From a checkpoint of a small masked spectrogram model.
Model: 5.23M parameters, log mel input, encoder arch vit, encoder norm layernorm, encoder activation quick_gelu, encoder patch size [16, 8], encoder layers 8, encoder width 160, decoder width 192, decoder layers 6.
Rows from block 0 of the decoder, named by matrix and row number. Each number is 50 + 12 x the weight over its row's rms, rounded and kept within 0 to 99. All counts start at 0. After the name is the row's rms in percent of the matrix's.
# fc2: MLP down (decoder.0.mlp.fc2.weight, 192x768), inputs 210-279
fc2.48 099:42 52 48 49 30 43 65 41 52 53 57 39 49 51 50 51 56 43 46 55 50 43 37 62 46 44 69 68 33 60 55 51 42 66 47 56 48 27 53 44 41 52 56 59 57 51 58 70 58 60 71 55 42 39 49 38 40 27 48 32 39 51 66 69 34 64 41 50 28 60
fc2.49 098:40 66 77 37 29 40 61 39 68 42 62 53 38 62 48 37 50 39 51 64 58 36 27 87 47 74 53 43 31 52 09 34 47 38 36 63 42 38 36 65 60 45 48 49 63 40 41 44 45 38 45 36 61 49 44 50 51 46 56 35 76 51 59 46 49 41 56 42 57 50
fc2.50 102:36 67 56 52 47 58 38 53 67 56 40 57 55 55 52 50 48 50 53 32 32 47 41 38 46 36 68 55 31 51 46 53 67 64 51 60 73 32 55 51 48 55 51 60 46 54 58 61 61 49 54 47 62 52 51 27 45 65 34 56 57 60 59 44 57 53 49 44 22 47
fc2.51 100:59 35 52 58 60 58 42 18 63 52 63 47 43 41 49 70 69 29 48 56 36 46 46 48 56 64 50 81 48 53 57 72 47 38 56 43 56 44 35 39 37 54 48 30 56 34 54 50 67 58 44 57 58 62 62 63 42 45 23 30 65 47 49 24 49 62 49 35 68 54
fc2.52 101:61 56 42 30 52 49 51 48 44 48 69 55 48 46 39 41 39 33 60 62 54 52 57 49 57 71 43 41 36 56 79 46 60 51 58 37 37 53 56 44 69 59 45 53 20 56 67 71 40 66 51 47 69 47 53 63 52 74 41 48 49 53 56 56 59 36 37 48 42 37
fc2.53 098:65 45 49 61 68 71 63 47 41 47 41 41 46 55 49 64 44 45 27 20 50 53 70 51 53 75 60 55 46 63 65 36 52 53 60 48 47 43 42 48 38 24 55 53 66 49 47 56 67 53 30 54 63 48 47 59 62 39 63 63 48 59 47 52 51 46 56 55 45 66
fc2.54 100:52 37 53 57 55 47 53 65 42 46 44 38 58 34 69 76 36 61 51 42 51 47 69 55 51 48 65 53 72 68 73 39 48 55 47 36 41 42 57 57 61 65 58 54 36 53 45 47 57 48 45 59 45 50 48 73 50 78 50 55 49 49 54 59 51 47 55 53 48 58
fc2.55 103:58 36 71 61 55 49 26 47 39 42 30 12 58 46 33 73 51 50 70 36 40 55 66 53 38 48 44 55 41 32 54 52 42 52 54 59 46 65 61 35 55 49 49 56 31 50 58 32 40 50 46 52 52 36 62 45 51 49 52 44 46 51 49 55 54 49 55 56 66 56
fc2.56 104:46 37 44 45 36 56 42 54 74 41 22 64 44 55 34 55 41 26 57 65 39 55 49 70 49 72 44 37 29 39 48 44 48 48 49 52 54 69 31 41 50 40 66 36 65 37 58 31 69 49 47 35 47 33 50 63 58 49 55 75 63 52 43 39 20 49 49 50 57 63
fc2.57 094:48 45 57 54 51 34 57 79 50 33 72 72 26 63 42 60 33 32 59 36 57 64 43 43 42 64 45 51 47 64 50 61 39 58 41 49 60 45 37 53 08 45 52 39 44 50 56 40 62 53 48 50 46 49 38 64 44 34 40 63 66 51 69 54 62 51 61 48 40 52
fc2.58 094:38 47 28 39 39 55 58 52 58 51 48 72 58 46 47 45 54 55 53 45 52 51 52 45 50 56 53 40 48 54 69 55 36 71 51 27 60 53 76 50 74 54 52 63 38 47 42 35 20 28 51 56 49 40 49 73 61 64 58 79 78 62 60 76 44 49 44 56 37 44
fc2.59 097:43 55 65 50 48 37 53 61 44 58 63 68 43 49 54 58 81 26 67 81 58 46 28 54 43 63 41 59 45 63 65 40 45 33 60 35 38 75 54 65 60 66 49 49 61 50 51 54 48 48 40 57 63 21 57 45 54 49 46 60 44 44 50 53 70 48 39 45 31 56
fc2.60 125:62 33 41 34 48 46 38 23 52 40 33 43 58 44 71 43 49 42 41 48 49 54 38 66 58 18 36 64 41 48 31 49 50 59 48 41 42 44 50 44 46 48 51 49 34 56 54 50 59 41 52 41 40 65 45 43 49 35 56 12 42 67 44 64 44 42 49 36 54 46
fc2.61 117:60 42 35 41 42 61 41 25 46 55 22 48 49 38 59 61 51 47 30 46 50 42 56 47 66 18 39 53 51 36 23 57 55 52 60 51 50 45 50 56 48 45 47 41 15 65 40 51 47 53 64 33 57 47 46 48 37 41 34 35 20 68 48 55 44 54 60 34 74 39
fc2.62 108:37 42 51 50 54 76 44 72 31 78 51 48 59 56 53 48 43 55 37 52 39 60 59 47 56 50 42 37 64 38 60 47 43 49 56 47 59 60 65 55 91 53 46 70 66 47 58 69 50 64 33 36 50 70 49 83 41 49 58 69 65 49 54 52 28 62 33 62 34 63
fc2.63 094:32 51 54 34 37 61 56 68 56 49 59 20 43 67 55 42 38 28 59 56 46 48 46 33 53 38 48 63 54 46 78 52 47 51 56 53 61 50 33 63 62 59 60 49 41 52 61 52 43 47 51 35 49 42 73 42 50 70 47 35 84 58 36 68 70 37 70 53 68 46
fc2.64 094:20 42 48 52 33 52 41 60 49 41 53 45 48 38 61 33 58 82 59 48 52 44 70 50 47 46 50 32 59 60 52 49 48 52 59 63 43 52 72 61 71 68 63 50 48 50 41 37 42 46 50 37 42 42 58 69 63 45 58 57 71 57 48 14 49 57 55 51 58 67
fc2.65 101:55 38 71 49 75 71 59 59 37 63 61 36 62 51 32 61 34 51 46 33 55 71 59 35 55 61 45 53 31 57 60 48 62 73 41 64 23 63 45 45 74 52 57 67 68 47 66 42 64 45 37 56 52 59 64 57 52 70 66 67 57 49 39 43 41 60 64 51 55 64
fc2.66 099:42 75 40 37 55 44 47 55 34 44 60 60 69 49 31 21 62 70 53 61 48 37 02 54 66 46 43 55 48 26 32 54 44 46 32 43 64 66 56 50 43 63 50 59 67 48 46 60 35 52 49 57 48 42 67 65 51 49 48 15 45 38 34 40 69 34 41 52 59 47
fc2.67 097:52 57 45 49 36 54 59 38 42 61 40 38 50 58 44 50 31 53 54 64 46 38 29 41 54 36 26 71 43 57 50 53 64 46 59 68 40 64 64 49 55 58 51 73 49 85 41 55 53 50 64 61 63 47 41 42 63 62 60 46 21 37 38 47 53 65 34 45 63 40
fc2.68 093:78 59 60 43 49 41 53 17 64 51 26 51 55 83 63 57 62 49 46 46 49 50 54 67 41 53 52 44 52 39 53 60 61 44 36 39 65 52 23 59 59 59 66 29 35 47 57 53 39 67 36 70 35 47 55 61 55 57 66 42 62 62 43 43 57 51 54 56 60 56
fc2.69 096:49 58 44 55 36 39 54 54 39 58 48 60 44 45 52 42 63 33 49 58 50 45 27 50 62 32 59 47 45 41 47 37 59 43 47 65 63 50 46 45 20 47 71 38 45 56 71 49 62 38 46 57 51 52 64 60 45 69 37 41 41 46 31 53 65 52 47 49 62 55
fc2.70 095:50 50 34 60 51 65 53 67 46 41 49 45 48 42 76 61 57 18 56 42 44 42 59 45 44 56 67 36 46 42 61 33 44 39 47 55 63 46 37 46 29 35 36 54 56 60 52 53 48 46 48 46 56 39 48 51 65 45 34 42 60 52 40 44 84 43 30 45 47 60
fc2.71 094:45 60 48 60 64 54 49 23 35 58 42 54 55 59 55 46 50 42 49 58 54 47 23 53 63 46 66 41 61 47 49 54 40 37 51 61 58 50 58 50 51 44 36 45 45 57 47 37 59 50 48 45 52 52 55 70 31 34 43 23 33 52 52 40 12 51 42 42 47 46
fc2.72 099:70 47 62 48 41 44 67 69 65 65 66 70 43 56 68 40 65 77 48 47 58 38 48 50 48 37 53 52 53 47 54 48 47 72 58 63 35 42 59 51 74 52 52 46 40 58 36 48 51 41 52 61 54 67 36 39 51 50 40 31 47 43 58 65 39 54 79 44 66 56
fc2.73 103:62 45 43 49 59 43 54 30 54 43 46 69 59 47 39 40 49 29 71 39 55 39 98 52 69 65 71 50 55 49 76 39 50 32 47 36 54 55 30 39 52 49 49 35 60 37 57 61 62 42 42 46 36 49 47 33 45 38 55 48 65 52 64 62 34 48 79 63 61 51
fc2.74 108:48 39 48 65 48 48 48 47 47 71 48 66 53 46 93 46 57 46 53 57 39 32 35 29 51 37 42 56 28 53 36 42 61 42 34 53 53 47 39 44 62 66 25 41 63 61 48 49 28 57 62 52 37 48 55 49 59 55 60 18 29 51 38 38 63 60 45 34 41 53
fc2.75 093:60 47 43 37 43 38 63 27 52 36 41 71 54 48 53 51 44 54 73 41 41 54 59 52 45 72 46 29 41 66 55 57 52 59 41 55 30 40 64 49 18 27 45 27 72 56 54 44 42 52 48 51 32 43 31 75 70 44 56 78 40 62 60 62 55 46 36 40 47 54
fc2.76 094:44 54 40 31 40 47 57 54 35 68 55 72 48 58 60 24 72 56 43 47 68 64 41 58 46 42 55 36 63 48 54 36 67 46 61 58 50 58 51 56 43 42 35 40 36 37 68 38 48 49 54 49 60 50 47 42 46 62 41 50 46 56 56 68 49 64 46 45 46 46
fc2.77 100:63 36 55 47 48 51 52 40 55 54 57 28 43 51 21 54 65 71 31 58 71 39 50 71 67 28 64 34 50 23 35 46 44 37 64 75 45 41 27 41 67 63 50 56 25 44 49 42 25 58 56 35 75 41 48 32 55 61 69 40 64 69 76 49 42 58 58 49 57 58
fc2.78 101:64 40 43 43 31 54 47 52 37 50 65 55 45 38 49 46 58 35 64 58 50 44 47 52 54 74 58 54 44 59 62 55 48 46 63 28 32 63 50 57 55 46 33 39 79 44 48 62 38 66 42 58 46 48 50 78 61 67 53 53 48 51 61 47 41 36 48 43 54 43
fc2.79 095:52 59 44 45 61 46 46 78 63 38 68 40 53 51 51 49 63 31 68 48 43 44 45 37 56 51 37 52 57 34 61 55 46 54 62 28 45 65 41 56 37 46 36 55 52 51 42 49 32 48 26 43 39 30 57 33 66 45 53 35 49 32 36 39 61 46 66 52 50 55
fc2.80 098:76 47 72 38 26 68 53 71 64 39 48 69 36 59 50 62 45 54 49 66 68 56 71 61 57 54 69 49 48 48 68 43 51 25 49 47 41 49 46 36 66 50 61 50 48 43 45 63 47 52 53 49 53 34 37 40 60 60 60 51 56 64 61 41 26 51 62 37 53 51
fc2.81 099:66 28 52 33 63 46 54 51 67 36 50 17 44 49 34 63 43 51 62 34 66 54 76 67 42 48 63 40 35 49 53 43 61 55 40 54 35 41 51 36 72 49 58 41 39 57 53 64 40 56 61 50 48 51 37 71 35 58 44 45 71 51 54 53 29 52 41 57 53 47
fc2.82 104:47 63 70 43 37 59 43 36 49 49 48 49 41 53 62 50 37 60 48 53 46 61 38 27 52 31 48 56 39 43 36 36 54 39 67 46 49 42 62 60 28 48 39 72 72 26 47 39 58 55 44 44 48 60 44 60 42 28 41 30 52 48 43 32 25 46 46 55 66 37
fc2.83 095:42 40 63 46 49 67 31 64 46 56 64 34 37 66 48 62 51 56 37 68 38 51 39 55 60 60 56 43 57 50 32 37 55 60 56 57 48 37 67 48 68 54 46 50 65 61 38 56 45 54 37 51 30 37 51 56 48 54 65 43 58 36 23 55 23 59 55 57 34 57
fc2.84 097:48 52 51 63 58 51 69 57 47 57 36 70 52 41 94 32 38 71 31 57 56 49 66 34 37 35 49 56 53 56 45 46 61 61 53 48 55 39 63 57 27 58 56 57 31 37 54 46 41 28 76 61 59 46 45 32 60 30 43 60 51 33 41 51 77 30 55 73 42 41
fc2.85 108:35 54 35 52 56 43 57 57 43 62 57 55 45 45 34 43 53 55 56 31 39 41 34 49 49 50 52 55 51 47 71 74 43 36 64 43 57 41 50 39 63 47 53 57 29 37 53 61 50 68 36 41 58 63 42 36 49 64 46 55 67 32 55 56 71 56 33 45 59 49
fc2.86 093:58 26 56 54 25 57 45 74 26 49 50 20 59 39 38 58 34 72 44 51 49 29 68 56 71 36 46 52 53 57 62 64 47 62 49 40 51 53 44 59 54 69 47 39 51 73 55 39 40 56 56 49 56 40 52 51 54 46 55 64 43 46 55 46 52 47 54 32 28 40
fc2.87 089:68 56 43 63 54 39 65 51 46 64 69 46 59 46 65 58 53 52 49 44 55 40 68 75 46 39 63 41 43 66 55 48 65 47 45 38 36 60 53 45 23 44 52 46 47 37 52 47 44 71 53 49 64 42 58 43 40 37 55 42 33 48 64 41 66 48 51 62 45 57
fc2.88 096:59 36 51 43 53 65 30 51 49 50 56 43 44 62 37 66 39 48 60 57 48 46 53 42 45 51 55 47 48 69 61 53 56 40 52 47 56 58 40 45 34 71 60 43 46 51 52 64 33 55 44 38 52 60 64 46 56 39 58 60 59 57 54 35 61 34 46 49 64 51
fc2.89 108:64 58 45 47 47 47 53 64 44 59 35 82 52 56 65 35 56 24 48 52 61 44 52 43 46 48 39 35 44 49 35 62 50 14 53 47 42 53 51 44 36 61 37 57 29 53 40 56 33 50 55 30 38 45 53 53 52 40 34 54 33 65 40 52 41 36 55 61 77 64
fc2.90 097:44 62 69 36 42 54 34 71 56 51 49 47 46 50 54 62 55 40 50 52 58 33 62 62 42 88 40 17 47 52 73 53 54 53 42 31 62 50 59 44 69 48 36 57 68 54 66 77 40 41 46 60 46 45 43 17 60 42 52 84 75 54 59 21 54 64 62 60 41 43
fc2.91 106:52 51 63 64 34 58 66 73 39 48 55 49 53 53 47 37 54 51 33 61 53 59 49 55 26 55 39 31 48 54 62 46 74 64 37 53 48 72 52 34 26 46 49 43 39 41 48 21 44 56 39 63 44 59 47 38 58 84 58 54 51 48 41 27 44 60 63 51 48 46
fc2.92 096:46 44 34 53 59 55 56 45 51 41 49 49 50 51 50 47 40 61 49 68 52 51 32 49 55 49 36 70 56 53 43 59 48 35 56 63 52 71 58 57 32 48 78 49 51 37 64 25 45 63 38 67 50 36 71 67 53 67 51 29 52 61 43 74 71 38 42 39 48 56
fc2.93 094:53 61 36 47 45 52 51 49 67 43 49 22 50 39 75 59 59 51 34 65 48 43 63 45 44 54 56 60 47 46 43 49 61 65 65 48 52 47 70 58 11 64 57 37 16 47 51 61 74 40 59 51 49 48 51 55 41 21 59 86 76 56 45 54 28 40 45 55 39 52
fc2.94 103:43 55 58 60 40 38 41 89 49 47 44 54 68 53 36 60 70 57 38 53 56 58 41 47 53 39 53 21 65 50 59 32 46 42 43 42 44 43 40 57 76 36 49 44 39 68 30 70 29 65 61 69 33 27 66 47 46 41 50 46 50 33 34 39 53 53 50 63 50 69
fc2.95 099:47 59 47 68 62 58 38 55 46 81 59 48 49 52 67 81 49 57 38 64 45 48 34 25 55 20 46 47 49 53 46 55 58 50 47 67 42 53 67 48 54 58 48 56 40 36 51 53 60 56 62 54 42 57 53 58 34 64 45 30 48 37 50 64 41 63 43 44 51 36
fc2.96 097:54 57 67 44 56 49 58 64 43 60 56 49 61 45 70 61 59 31 50 54 54 43 34 65 45 53 57 46 43 45 83 70 61 53 42 59 39 54 59 51 38 44 55 46 26 31 43 58 61 39 58 55 68 53 47 50 45 54 24 56 60 46 54 46 73 56 59 58 49 54
fc2.97 105:56 45 67 66 61 37 61 50 43 53 62 27 70 49 40 55 67 60 42 29 57 46 59 48 69 23 39 48 48 44 55 46 42 68 64 50 54 50 56 44 68 58 45 74 25 49 39 35 38 63 58 40 32 55 55 56 59 80 44 69 55 43 42 59 42 57 30 51 44 64
fc2.98 099:51 40 43 76 70 49 44 58 54 37 77 47 51 40 66 47 56 36 48 47 49 49 45 57 54 35 39 58 38 38 37 49 50 62 64 66 57 50 79 53 17 53 62 53 65 59 46 44 46 48 55 49 30 65 53 44 58 68 52 33 37 48 51 61 59 53 51 40 64 51
fc2.99 105:68 60 50 42 53 33 50 33 41 56 57 42 43 50 69 54 53 47 63 71 56 61 18 41 39 32 49 40 37 61 32 49 63 53 57 34 37 66 49 30 26 45 43 33 49 60 60 58 41 42 49 59 31 47 53 52 36 37 45 53 56 62 76 49 50 37 45 55 46 67
fc2.100 109:48 38 47 31 55 29 38 35 57 41 52 46 44 44 22 36 49 19 43 69 48 40 30 65 48 54 50 62 46 33 46 61 56 44 53 37 70 52 35 49 16 41 50 43 58 36 51 53 42 50 41 41 45 47 58 42 45 55 47 31 46 61 52 22 40 45 54 62 43 68
fc2.101 098:29 47 33 39 48 41 34 42 52 59 55 58 44 45 25 31 66 54 27 27 57 46 67 62 71 73 69 44 57 46 60 44 35 51 59 52 50 45 46 41 14 47 55 60 39 26 62 50 72 47 51 67 37 57 41 46 41 46 57 78 64 34 57 37 25 52 37 64 38 43
fc2.102 102:39 24 59 63 56 57 52 61 56 69 58 45 60 40 72 44 68 49 49 60 61 58 48 50 53 09 55 47 50 58 46 43 49 66 45 85 55 43 51 48 51 55 49 33 62 65 60 29 60 69 58 35 50 50 37 49 52 49 50 57 55 49 29 43 67 56 37 56 47 49
fc2.103 097:61 47 48 51 43 32 54 79 70 55 32 70 56 40 43 30 41 60 31 61 70 30 52 31 34 41 63 45 44 52 59 43 68 67 49 52 45 51 37 43 38 37 35 39 47 36 55 46 36 38 49 44 64 49 54 48 53 64 61 40 51 50 66 32 42 40 45 51 45 47
fc2.104 106:54 58 48 56 32 70 53 54 65 66 49 53 29 49 86 59 52 54 41 36 52 30 30 45 55 63 49 58 67 57 66 28 34 52 58 73 48 54 54 47 68 44 43 53 63 26 42 62 52 47 58 63 52 56 57 55 66 52 40 43 49 38 70 62 58 45 36 55 61 57
fc2.105 104:29 28 44 48 39 56 54 65 63 46 53 27 63 56 24 65 47 65 47 39 49 60 65 60 52 43 59 36 53 42 48 46 49 61 76 58 35 54 39 48 63 44 49 61 56 40 55 64 65 61 46 44 62 56 41 69 61 21 46 64 58 54 52 19 35 45 43 53 54 54
fc2.106 099:35 74 40 43 70 36 51 60 37 50 64 66 48 52 53 53 43 58 38 37 50 60 50 64 51 52 39 54 53 52 76 58 52 51 48 72 46 63 33 46 75 41 55 51 49 82 45 39 54 52 69 22 66 52 36 43 42 49 62 43 44 48 44 50 45 53 34 50 52 56
fc2.107 097:58 65 37 52 59 50 64 51 61 61 59 82 56 51 81 70 24 70 48 45 45 46 11 56 49 69 59 72 58 49 45 60 50 61 75 56 48 40 64 51 53 35 51 52 79 51 43 36 56 42 51 65 53 79 42 49 64 46 59 47 72 55 56 47 57 47 64 39 50 35
fc2.108 101:84 59 61 42 59 47 31 54 63 48 45 39 51 24 39 54 39 38 58 31 57 59 57 56 61 57 63 44 37 42 56 34 47 31 50 39 54 44 54 45 51 47 62 50 44 24 47 62 52 50 52 52 51 62 44 48 54 39 40 26 49 47 66 32 54 44 55 52 52 56
fc2.109 109:55 24 77 37 58 48 42 39 49 51 61 42 36 58 44 65 46 18 52 33 52 52 64 42 34 57 54 62 51 42 61 77 45 32 45 71 51 48 59 45 44 46 53 34 45 38 39 46 68 60 41 46 61 25 46 40 52 46 30 87 73 60 64 28 70 49 70 61 35 53
fc2.110 097:45 23 59 65 52 31 51 37 56 41 51 57 40 49 59 53 54 57 44 53 27 43 53 56 47 24 53 41 50 53 76 59 52 49 49 47 42 41 58 45 61 48 63 37 71 44 47 62 61 50 47 53 45 67 36 33 48 48 57 57 65 54 55 51 52 48 40 47 49 60
fc2.111 103:41 49 59 47 33 54 45 50 65 41 65 49 28 62 19 49 53 43 33 60 63 49 69 51 55 59 59 47 47 61 44 55 52 51 47 64 45 52 53 50 50 61 47 58 52 32 50 58 34 59 47 38 48 50 60 56 37 64 55 65 56 61 51 57 37 52 65 46 30 47
fc2.112 103:40 18 59 35 49 35 50 35 49 59 51 18 59 38 73 61 73 44 49 29 56 35 39 61 44 29 38 59 50 59 32 36 50 54 66 52 59 52 73 68 39 53 52 47 60 28 67 57 61 39 34 51 53 53 47 44 63 37 59 33 33 42 46 45 62 46 64 42 41 55
fc2.113 098:49 37 57 58 20 52 50 31 54 48 53 40 56 70 32 40 41 77 56 54 47 25 55 34 47 47 53 43 44 61 72 50 42 64 46 52 53 53 60 42 77 46 55 73 53 57 53 54 47 31 57 50 50 58 39 59 66 71 67 57 45 68 47 53 49 61 43 53 73 66
fc2.114 095:45 46 47 60 30 42 43 51 35 38 24 46 35 50 43 65 34 27 50 71 33 66 39 26 60 52 41 50 57 54 48 54 50 45 27 51 40 47 31 33 70 57 50 55 64 54 63 56 69 66 48 44 65 43 50 53 44 52 43 52 49 63 33 46 46 52 49 56 67 46
fc2.115 102:41 39 50 44 40 41 49 49 60 76 56 31 50 42 40 42 45 38 40 73 41 42 70 44 52 43 49 65 36 42 55 45 49 64 40 50 49 40 61 45 54 43 61 45 48 45 49 55 73 52 44 46 47 47 66 53 34 53 42 53 60 42 73 44 36 36 51 50 60 70
fc2.116 103:63 39 71 55 61 53 47 85 45 48 59 23 56 59 09 45 61 44 51 49 46 67 51 74 40 46 49 51 46 48 32 46 40 53 43 52 64 53 57 47 55 48 49 35 11 43 42 32 46 56 55 63 60 39 62 35 54 75 47 49 36 53 53 62 49 48 71 43 45 43
fc2.117 113:69 34 51 32 28 26 52 70 61 50 38 45 55 53 56 48 47 37 39 60 44 49 33 45 43 34 46 38 67 67 60 53 40 48 24 48 48 51 53 52 70 46 35 55 37 51 52 48 46 53 43 46 59 25 62 42 73 59 52 34 39 49 72 44 63 39 39 69 58 39
fc2.118 094:45 46 50 49 59 51 45 65 44 38 53 24 64 75 68 55 51 59 47 44 56 69 36 47 51 35 53 74 42 49 45 64 52 52 45 63 30 42 47 50 68 51 47 37 64 47 68 51 50 43 72 59 57 63 51 45 66 70 43 52 77 67 57 61 46 35 43 50 64 52
fc2.119 101:60 52 34 60 49 41 58 19 48 64 49 44 71 45 60 40 32 60 36 52 45 50 54 28 51 33 37 52 54 43 44 63 52 38 55 47 38 57 49 65 49 44 40 55 36 47 38 64 43 67 45 50 69 55 49 61 77 23 38 78 46 50 39 47 39 34 55 50 54 62
fc2.120 103:73 55 38 53 63 40 54 41 63 46 48 41 43 48 58 45 40 77 38 48 49 54 51 44 56 35 46 38 38 40 74 47 63 59 54 60 53 45 36 58 95 42 42 40 58 46 33 48 50 53 49 52 44 72 46 63 46 57 71 42 56 37 44 60 55 38 54 47 50 51
fc2.121 101:57 53 53 50 54 37 51 44 51 59 56 77 53 51 61 38 59 43 49 65 42 49 32 47 57 50 49 48 61 64 35 37 47 45 41 55 65 39 46 60 53 56 48 36 50 53 40 61 63 65 57 49 49 40 46 43 25 69 43 55 49 61 65 69 53 41 51 45 49 58
fc2.122 107:46 54 52 55 47 16 43 43 62 51 39 70 65 44 64 60 46 43 49 62 36 59 54 40 70 48 61 53 50 52 44 48 62 48 42 39 33 40 38 49 67 54 48 51 49 44 54 43 43 44 64 70 45 72 36 47 58 33 56 37 49 38 44 40 33 54 59 41 48 46
fc2.123 105:40 41 66 49 61 71 51 87 64 73 51 48 53 50 27 64 65 60 43 54 46 54 64 52 50 32 46 55 63 50 36 58 47 42 47 55 32 33 54 57 53 48 52 58 55 53 51 59 42 52 60 29 54 65 33 34 51 55 42 75 44 50 29 60 53 45 44 51 57 55
fc2.124 102:57 50 44 54 51 53 48 56 52 47 49 56 62 60 44 71 38 60 54 34 61 46 48 24 43 65 46 56 59 44 47 67 50 24 51 59 47 37 59 42 65 45 46 47 60 73 55 58 50 55 37 52 52 26 36 43 41 50 48 53 64 55 46 44 45 43 39 53 24 50
fc2.125 086:56 51 59 69 21 40 65 54 30 66 54 43 54 47 46 41 51 58 61 57 54 56 41 54 49 52 54 45 36 40 48 55 37 45 55 42 32 62 52 67 46 45 58 36 51 54 42 50 41 47 52 59 31 53 55 38 39 56 54 27 17 44 59 64 25 71 73 45 40 58
fc2.126 098:65 46 80 49 52 33 53 24 48 58 64 53 32 30 32 43 59 61 58 43 43 56 57 35 57 57 51 55 62 34 36 52 36 41 45 50 67 54 63 41 50 65 52 63 57 36 57 60 37 46 37 50 35 56 38 33 65 34 49 51 36 46 45 39 42 43 51 47 74 43
fc2.127 099:41 60 54 47 51 58 45 43 34 39 39 64 53 53 48 65 40 41 48 34 48 64 62 60 43 53 62 45 28 45 44 48 37 62 57 39 54 55 61 54 36 53 49 65 40 36 48 49 40 52 44 49 52 64 29 39 43 38 38 35 38 47 51 28 71 51 40 33 74 47
fc2.128 093:52 49 59 35 51 47 42 57 58 47 44 60 64 24 60 37 60 50 58 56 49 44 58 37 60 47 52 44 67 59 64 56 63 46 55 59 46 59 44 66 41 44 53 36 40 47 31 45 58 46 46 44 63 51 64 40 45 58 46 46 73 57 23 55 20 48 56 49 50 61
fc2.129 101:70 50 48 33 64 39 43 43 62 36 57 67 47 51 53 55 43 52 46 54 50 44 46 38 50 62 66 47 58 53 28 30 64 37 39 29 43 52 41 55 55 50 30 42 81 45 50 21 24 34 65 47 40 66 52 39 27 49 48 29 47 65 57 60 49 28 52 44 50 67
fc2.130 096:37 45 53 39 53 31 53 47 46 57 19 44 45 59 37 52 38 43 46 29 41 77 41 54 51 44 27 31 55 37 50 55 49 37 61 52 73 48 56 42 34 61 47 26 35 53 67 41 34 41 40 33 49 55 42 38 38 50 42 75 40 46 52 59 54 36 36 57 27 35
fc2.131 099:61 54 41 35 52 32 49 42 48 56 57 45 40 54 54 49 46 57 48 50 53 67 76 41 36 38 47 63 45 44 52 73 39 52 61 46 44 51 35 31 38 53 48 55 44 47 56 42 45 51 59 38 54 54 30 52 63 29 65 70 54 41 69 34 71 46 51 32 38 47
fc2.132 094:45 58 40 63 36 54 57 39 55 58 30 51 40 51 78 36 69 69 53 48 45 49 41 43 49 54 68 57 53 47 49 29 53 99 57 64 51 54 42 55 55 49 42 51 44 38 52 58 55 58 59 50 55 80 22 65 53 38 68 34 46 44 33 65 52 32 34 49 59 45
fc2.133 098:61 64 66 38 34 55 43 40 41 46 74 43 47 52 62 57 54 06 46 74 41 45 26 68 55 43 41 52 48 49 47 57 53 36 45 33 49 35 25 66 72 62 51 60 53 45 66 69 60 52 49 60 67 58 64 49 65 56 54 32 60 41 58 40 46 53 46 51 54 39
fc2.134 102:65 44 58 69 44 49 64 49 65 52 39 46 64 52 45 54 45 35 63 46 47 66 49 52 50 50 53 42 46 49 57 48 43 71 74 59 52 48 67 43 46 55 43 55 71 46 64 65 45 73 46 56 47 62 56 52 55 55 46 63 40 39 38 51 38 41 44 46 73 55
fc2.135 104:46 29 48 45 42 39 34 72 54 56 67 34 38 45 57 34 46 43 58 73 44 61 33 24 63 47 30 55 36 48 45 44 30 27 41 47 65 61 50 41 68 52 50 54 63 27 70 57 58 52 45 36 47 46 66 41 51 75 56 26 35 46 57 47 46 54 63 53 50 50
fc2.136 104:44 58 58 24 47 58 60 96 49 69 52 42 48 54 52 57 64 68 42 62 56 43 50 51 38 46 62 43 42 61 54 47 42 41 42 61 65 61 37 49 51 63 39 38 38 57 33 37 38 51 55 55 38 42 54 44 58 70 67 50 70 39 64 60 38 51 34 72 75 53
fc2.137 098:59 51 52 55 33 76 43 82 36 58 64 63 65 45 71 64 41 63 41 59 34 48 52 54 40 24 49 53 53 40 42 49 40 49 59 46 44 42 58 43 47 56 45 47 36 40 54 53 55 56 52 66 63 37 44 60 66 57 54 56 55 35 54 53 24 59 49 53 46 54
fc2.138 090:46 65 56 61 44 56 38 53 47 40 44 41 49 52 54 40 49 49 45 42 52 54 61 31 26 39 54 65 33 57 32 65 56 56 68 43 54 48 43 50 26 46 46 45 31 73 35 65 46 55 41 34 58 50 68 69 57 35 68 69 41 32 40 62 57 43 47 45 55 53
fc2.139 104:60 54 53 49 32 27 55 42 17 66 72 61 38 58 26 44 59 62 69 55 48 55 37 38 46 30 50 47 42 50 40 45 43 31 36 47 31 61 51 62 45 52 48 69 58 74 70 38 45 46 43 45 53 48 55 50 49 55 66 48 47 33 35 41 63 38 56 42 63 42
fc2.140 098:57 38 55 52 62 50 38 65 52 32 39 59 45 59 55 36 50 47 51 42 60 53 50 66 55 57 55 50 63 57 58 57 38 66 40 45 54 53 54 54 37 66 28 51 61 42 50 50 73 40 46 55 38 48 51 33 65 65 57 62 53 51 67 48 58 44 65 65 65 59
fc2.141 100:27 58 66 80 58 32 50 60 51 49 48 77 57 35 56 46 49 62 54 50 35 50 00 34 34 65 47 56 60 49 53 29 48 50 60 45 46 55 68 34 60 54 51 49 81 56 55 47 62 44 47 52 61 62 29 33 32 40 29 20 49 55 44 63 47 53 47 49 32 44
fc2.142 097:36 62 59 70 34 40 55 56 61 46 61 40 41 54 59 49 43 36 47 30 58 66 46 49 48 53 48 54 57 54 39 54 55 55 33 50 57 50 45 31 22 76 53 57 61 87 51 54 52 58 49 46 49 47 65 42 45 28 63 38 33 47 41 32 47 57 66 49 50 39
fc2.143 094:50 38 58 34 40 50 39 54 43 43 41 50 41 53 46 48 50 37 49 42 60 57 75 59 40 34 59 32 61 36 48 62 53 55 37 58 48 55 51 39 34 52 46 32 27 42 72 29 57 46 28 46 47 51 53 45 44 56 61 66 62 57 52 44 55 58 59 46 70 59